config = dict(
    train_examples=36250,
    norm='batchnorm',
    beta2=0.999,
    eps=1e-08,
    final_lr_fraction=0,
    warmup_steps=1060,
)
Rows from block 7, named by matrix and row number. Each number is 128 + 24 x the weight over its row's rms, rounded and kept within 0 to 255. All counts start at 0. Numbers have three digits each. After the name is the row's rms in percent of the matrix's.
# conv: 3x3 conv (model.mid.1.conv.weight, 128x128x3x3), inputs 115-119, a 3x3 kernel for each
conv.1 102:131127075124119152146125123147154137095139095097162106116102132113143053107147079124158137117144146127133066093134111129157104145131119
conv.2 100:075126138122157154091113149120156114099126080163111097150156122150114152136119099094138123120144114079152154087140097128108128089135101
conv.3 098:134124115125119148103150116124123110096104123126134054153157132154096137118094112143175141141131132136179072134179102114109123120095107
conv.4 099:112150126072091134111120110113139133089129162175170124107080105100110138102115157133170139102091098112099137135134146099134078134118099
conv.5 095:149133181150130155118162146101134147105117170096108089127121144151163145122086123173136155123108115119180146131101156125123101146111132
conv.6 104:140123126120118131124130129149141117125140108178136152144083163183110096166115135119109163168152138157141136147126123137152126140137119
conv.7 098:043103111110142116114176120118136103116122141141152133119179141147113099090102086144145111143111112127140139157129124123120158100136118
conv.8 101:138153148060151156155128060144131120124161101135143107127083156080109135114135095060134149153153101094119123121158145092111165180127114
conv.9 104:165119107152166190148128092166153089112114123161076121134147144139107133139126127131113056133134060138139123103133109146123125104087091
conv.10 105:106167131078139115083095139169141152141139111118135055136127087152127159146146140110146117119119125085080083128146131130120110147161094
conv.11 102:100135131104134152149152165112064150123112051089107112126105123131126107111092088099135121129150094145124108124133113107132131099144065
conv.12 097:136138104128141117112098136116116152109135170172153078130146139129139108107106097117123125127119152133128086110154118112123111143092092
conv.13 103:114127125093148148128106089150162141135140102141163146140156120138122149085115122133159092104124083099132125136165138112105111127126135
conv.14 097:156129143091137099099129119102110108124144113119072099138088142121132115178125148087122135142141122120132153121156119139113118137130072
conv.15 100:123121152101138153057125161117159144110116097152133152112132126152170144139176131113117115138144118092123128130128135120114114130139141
conv.16 099:135146098131117153098144101151140124079074060146107095104092092080129074120108095120144108094144116078148107110101140099133156139140125
conv.17 109:138117101141142118140101113173115137112152131147134132109107131141100117101133119161148118127108100134105147165125125109104111109130120
conv.18 101:156163111167156121156150132137104139111152119061125048147091100093086132124078114108147123109131129117154123108137115095110081082097084
conv.19 101:129122139100143061129165140111108098104119101076083115110116119170121141120089144121088136146100154122116127118126132150111133155155114
conv.20 095:178178112112107164114153120136143126129117110119134144075097135172106127148087133119149136151138137100150096133081145139142107164174157
conv.21 100:103171118115149111130100117176113109172133095145150144081109130109098165137125105163140115070151121111125109127115140121137104082144072
conv.22 102:107084130119109142150126144113100177086120163117108126142083179139106172074145113108146129156118117110120158124136140103102099169149125
conv.23 093:122150099123144080137111135144135114127103104104120151158153088129092111080123124162156124117159071172120130167095111119169148105107041
conv.24 110:092100130130141119150136079149136141141130140111121107154170158148165120088133105109111129118130159094151181135127132103084136145135143
conv.25 105:140108100119127108148136089158110120161150084113135067154137135101157122075142105144104118085123125137122102107085130132118143153169107
conv.26 101:106129117108120129141149109106099140116143133094137136122125111095102077069120130126145132111124158120108104128124112152146137075095119
conv.27 091:165068108109118149117172135141114093127095128081112126130120101156119135137132090140089111126132143116118117135136183099128128118145094
conv.28 100:157111152147102133159151146106161167098134166134146156140110112089123139167148119141091103149098159131110137093165152146104129137130153
conv.29 106:119069155136136076113158113162138120152140109122152129099108091117150095107133125121134119122156109129143100115114115101142089111095087
conv.30 101:109134144128133104079127148126093132151150133172110141171114115094110089134095149138107136148119129101126135113134111117135163147137133
conv.31 103:112135101147135146066124099118112108160125134151144094134137165108131114163103145125156157181129137128111086112131122120133128125118140
conv.32 109:096101171104114140128153143142149109124122112144130134121112100147155168135139172166124079118139131114146092138140166148118087128144146
conv.33 101:124166146136133107132122114127137151117102126096152114090116148137111121120107113132126101111124125102127146163113124113143153131109156
conv.34 094:105107148094139143076149144130083115135151166084147116113133150122074133099113149147184139118135103143129139117120149153124105101083134
conv.35 100:157155114123140098169120123125122155082138153161071135147096143097149075142056126139150090151146124128106113118109100111155105096132129
conv.36 101:107150091089124142109157131155092128168128152141150127107163090158117125086122086137104151091123135118155149136085139161120135094150119
conv.37 098:148084139100130142136148131135160128102133177139104093122163126144134151133109112128108087125137132122146106051114047120101118177115125
conv.38 096:105082128077095163104103142112188121141108139092131123111049168096094098153133093116106110166118143111132151114154132125150125101109104
conv.39 099:067116088125122102062094151129139112164088113119108137113133134141087123100123077142139177148163102104148122120133099126117083135145115
conv.40 100:115105162116119100159112120085126094142114089106107154134124141116091140128108090074120116146133106127188129128101148075137166098105086
conv.41 101:144118126116173161099114065155168164105107128166141139157146132126095140136101123149106115151089118193164152127130137139103123126135117
conv.42 100:108117165132135133062119098128132150103135111146113115131082168128114111085154149162150135139137117112122144154114082115133128101117117
conv.43 101:141155119102189156133114085109164127144102141097091146108110138128120129092125122111148097158130104149118148159114127115140128107122102
conv.44 096:140138093103146128090144114127145140122103159157119165097079110146156127135141134179145137123178095136132154126110141091118100073124084
conv.45 100:097129143134120136080127139126117119115115112155129133164127088134126102118077097116119082115150135135100118140142114140118096110111082
conv.46 098:118094118155138167155166071115144090109130151095167119134128134132150114089142160129146111130121126080124045102117136091141142130146107
conv.47 097:166179176162116115131144119102126103141122121132149131083093155127083064140089171148109080099171125169130085129110090137097097114133112
conv.48 097:083109150144157112157146140189138079151130143102118163181110100102132099098124127140132148103104082152159172149139109127135093129156113
conv.49 095:101157178120140138153151132127143150130136114149101121121124140133154137172153120148137113136115147113137172128117139129117125127112091
conv.50 104:156148154151117115146129118135137106107138107134118139158123155118115090112119146175133151120114126100127132145104151138079124082121077
conv.51 097:150118126125123176133093117093148111113104143112097128113135100092130109100096137145126090095141061119150154099123117108136121086169144
conv.52 101:116132162140137125078111098115107119153153122115120113109096151106158095115086102140139097088126135108155122131136109090121105134132150
conv.53 098:145128111141154113130125132122111131094141131076156156175116145120145137143091086108108142152110074162152152124099113142115120145133112
conv.54 100:132125154172166102059145126132142129148110130161139117123106088139119117131099108145161124137098061117150127118124125117111131131153081
conv.55 100:143111134099130153134164168157105137155114123056133126121150143115169185125174100102128164142167145144095159129124146153129116150117112
conv.56 103:137184146102129139147157168143119156143115119137172145127165164142165130135115142117134135132156148134148131107106125117129103113132116
conv.57 102:137145130125130132131106107111134112163126101107142133112155130132126143154133118134123129149153189119152103094138132081123124153117097
conv.58 104:113107119122145120099115113144160093097136145133116103174164094108071106142142140117137147136119131087127133143130164074142128133122116
conv.59 103:099126117137113136129136122109142113105128096117175066197121124104113041121150064096151047139140105114122067136126128086159082109105192
conv.60 096:147122121116135124164133139099080099105141123119111084132131133167089097107108164111119095103075142128113130135115128128088126123105142
conv.61 101:115122167136160102166146120179129116155109084170119118141093133104148133096109134113160085106110154130141126139129094134135143129111128
conv.62 100:113157149145118111127118156124152126109116121145137113125152085124110130158100104137172134115110128140140140130137148127123125181115119
conv.63 106:116140130118142168138143055120119138117099133124131100131139102136155113087134131089094127126123152043139112120113126143140136090138072
conv.64 095:132076128136125140153118145133141120130133171143117099133129141143143157141145152095092145108175105154145135136137147131143138141184130
conv.65 102:118094104095112151093114118158117129124141130167136128126161153131129129080137090152172128114092171166136128163135111128130153095158065
conv.66 101:119138120114143101146105127154134179102110119104125152074134127134125138131130130163112108150126084131109108144154067147087115176138146
conv.67 096:107132170132129134139123112164115100151119087152134118138110137139124074126139135148155109114108145129108101099108125136157137111178155
conv.68 101:155123100178116151114127128135122129191133130086087123137111176141054079077111114134123091154133159183118201121105131124126070155115113
conv.69 099:108122091079152131131124096171131121096147117141085144111126120166142122144132121109126139117111107148137086100160147132117073128146152
conv.70 099:110156154096131151135144117127147088150149110071061119141136164084113138137109115152137071114141120163147120070119097139111148139091108
conv.71 102:148120133079115146162148118099106112147116118133114156161109122152117090092138105174132139141122118107094168148128118121094112111117121
conv.72 095:139148197128127154103118167125087153138098154109132155117114139093109113096143135154129100132179152119142090160135156130134133126131073
conv.73 095:134104133118127164111141156140134092132123093140094140076081141081091139111128135113118101102148142133122136075114151101149132194132115
conv.74 096:161157125178158091128108129123121077147110148135112134116147162138120127072130091147136054134125136137116149125090093120142180111183166
conv.75 102:082112097138151085112120120107139123129132151049088123136181163140117144112110116139129110128146123140148153086080151145110107113120154
conv.76 103:076119146141133093111169082133107080126107141101130114127162158138119091094132109136127096181163120135128119151132125107133107089155116
conv.77 103:132129111126135073174131137140169101126143055127148110132072158140115138111098077110182134124156146168109146144093103170126185137114135
conv.78 098:126120142101142118111129104100127105155143147180124132120164162124099119157149104142178150135147156117135122148136094107091089116142091
conv.79 095:157134114114159135089158140139146161135163130129153120134110120125116127118090089166112138189131094137131124162136138193123103128094107
conv.80 103:126141130152150145159090100138118088110105099170140147138158107137145104127047115157074137124129121116133138099108147099173142083109069
conv.81 094:121127140120132122067153106152104124114124133130154117132135130161106090143085059124095127151157148145108096135119118121099116123122143
conv.82 096:124153140168132149119125130109164125132140099127129115093163158091122070148099155169151095159136157128166131084177120115134104139151091
conv.83 099:099134162156152122128124128114132113084123154155110116130119149161084127131130147168126102148155134149084157137144099107141106147140110
conv.84 099:124164179174107124127111116140114134106088095066107153128114125149130091134118167119066115159147128126112145079142128107126141148128133
conv.85 099:118140114127158132125135148099111104080124139076146149135110124163125159179141115130102122116139099108151088159121164161146153118098118
conv.86 098:066103141106136131083152108130156121123123165160138149104118150092147148141168115136167136143122096110158096119142117152120108157137153
conv.87 106:126156140100146156109085136148148147120094137150124109151173135162129106092106124127114093143124107093104107114140125131137118126135134
conv.88 100:144131142109096152098130140133140102075158113093073158121102109149132132110102096142118047128138113153140119092128114115122119113140131
conv.89 100:147117139094122176107131098132131117094137115088144138063119126122120167108122126092119189131139161100138152141173134135111140124170084
conv.90 100:080096092123125146143154097103130170130141127150125116121118133109159157082108106067135122108156141109133115128179109107150126117113057
conv.91 101:131136112141120135110173092175142121126139111118089123145116154072114101148131147121135179093133143170125079137148120159115120135125128
conv.92 095:129141122174130097146145122116113152149128116124138086088093099111137110102117083122128133128133145158172132138113115103142108072117158
conv.93 102:075114124114172147127155104137192168123097135111101133102109137152109158144125121100102162136135113180163101139066120121135101140155120
conv.94 097:141143131116151199092121085114158144140146115158155116137140162101094128114149111144165126125100137127123112099106114155118117149113122
conv.95 104:141149124082101140154137098135153108133133136140122134114108126129127110108089114139149094093128122127141157100118094126120144131147098
conv.96 112:115123114144128132093122145144132131157114151098124114160108128140157165140140100119138107142112167146119119146146113154106150143148106
conv.97 098:068085156120108121101181122102115117120128109105142124123107082118127148078123124140145088144138142157171144123161110119138144118098077
conv.98 106:122135139144117133094113138136119108098105097134117105111132132114111127179116143113105103116145108112081108121140118119120140095085071
conv.99 096:152142146118186144108159169154137133154098106110161166124142099104149117176141096110116137148113091104121146103116150094109172150103133
conv.100 098:133099109164114081063126091147157136161120117112134098098135098136104160149114094105106122106123112164108107161121151146122114123139170
conv.101 097:164147120139173135117143154108136144127130128159119091122107070138128130111149092154145087093136132148166156133136137135130097086127147
conv.102 101:115115165166132141088121106162083129111114133127139113110149100156084080166126125103115144135135163115122134167135085103103128162091105
conv.103 101:150163081126134164151103134132154132130127101100076117147147138127122133082093142113160094098153102145124135103101091091137112105152125
conv.104 095:115138161099151153139140144147128162148127121152152138096097137145116127087109128128149151140140157128111102120098115103110106122126097
conv.105 094:134100111110143096121120136128157122139098102148088115163121091143110100153105099121149092151136130101145094106141077156145102148162130
conv.106 098:122125145144176071143129121128154135127136107139116097115064144120113121135109142123121141136132136165121116087128145169123155144066117
conv.107 100:150149099138147121124163105136145115123107093068102138148095160153154099141128160143119130152121086120155102143142133146157153087090131
conv.108 101:133092101146110130115128121085158152121130094135049089122107147140130122131098115146130082111133087126111094155133101129076114125158124
conv.109 104:155135149136111134128100100123137123101108142128152126116112143153139122114121136134125109174135038130101106187112104167134133110144117
conv.110 106:097112086069140139159118170150124127131086114105076154094115159105143154121108138106144106085172151089118154084130143124131124144131147
conv.111 102:055121138121119109102118144091127115140136110158145164113119104150138085151114118083111118111129097109126137133164148116128111117137140
conv.112 099:116147121112171113132117179102110177147166109044139122163148170160085123109104099175156110107134142116134113111130133089134100160111144
conv.113 101:094125121098120135123149062096161124080127136190153108145113128119063146123104099121153100162127132090136121124143137158122116120139148
conv.114 097:124144120055148120100127142136136113114112150097129118113114105122128089146162125134131147144104101071148146077125079186156066124146164
conv.115 106:167134104080121123106139177122142131122145104095150132107109125126153100121082085145137122079154139106113125132146158135143143108119108
conv.116 099:108126118164173152118121154102152114139128112099084126121097116125106148124130087123153132124127166160115163166141129131152113122177135
conv.117 096:122105115138141132086149126126111111098146164130105118142156116086108151130100121112112111114159108187120150108121094150101127114128144
conv.118 100:129128094101103107139093144122103091151093133151108083106098117088126120121141076132103148151156106104125135108151092138138104067146131
conv.119 100:123147147137156144130127051123115130102150101114136146146124087158099121114117153139101159122118155136131153114122161146122149125130137
conv.120 102:117144165105087143126137115102137122135144080118111139124128111150099115098123141096116114147157135141090149141128150149108145109115120
conv.121 098:138139119114140132138150165142133172087082160095098156147100141118068108134135119121129105133160101140133118098097166143127084141139131
conv.122 098:101108130156150130127139111138150130120115134150125101113100142108104155104109117141154092106122119129146150108081095155133159124140128
conv.123 097:143121095167155179124120160088105089137153126111120151134110124123108137127119154135126101135159123114125147100142153109121084142165127
conv.124 099:097130118179129113134143158116118054138138125102118150155149098151152136147108127125161126131150120072105135129155131130125125127142145
conv.125 102:100102165147121120137128117113150092117144066097067080134114094102078101128125082097130119125096137147145107133143135157099126150129092
conv.126 100:094079126120143137052120130131100185151156126133093143144158089077148118138154156143119131157150145166111154139156142124080126146145130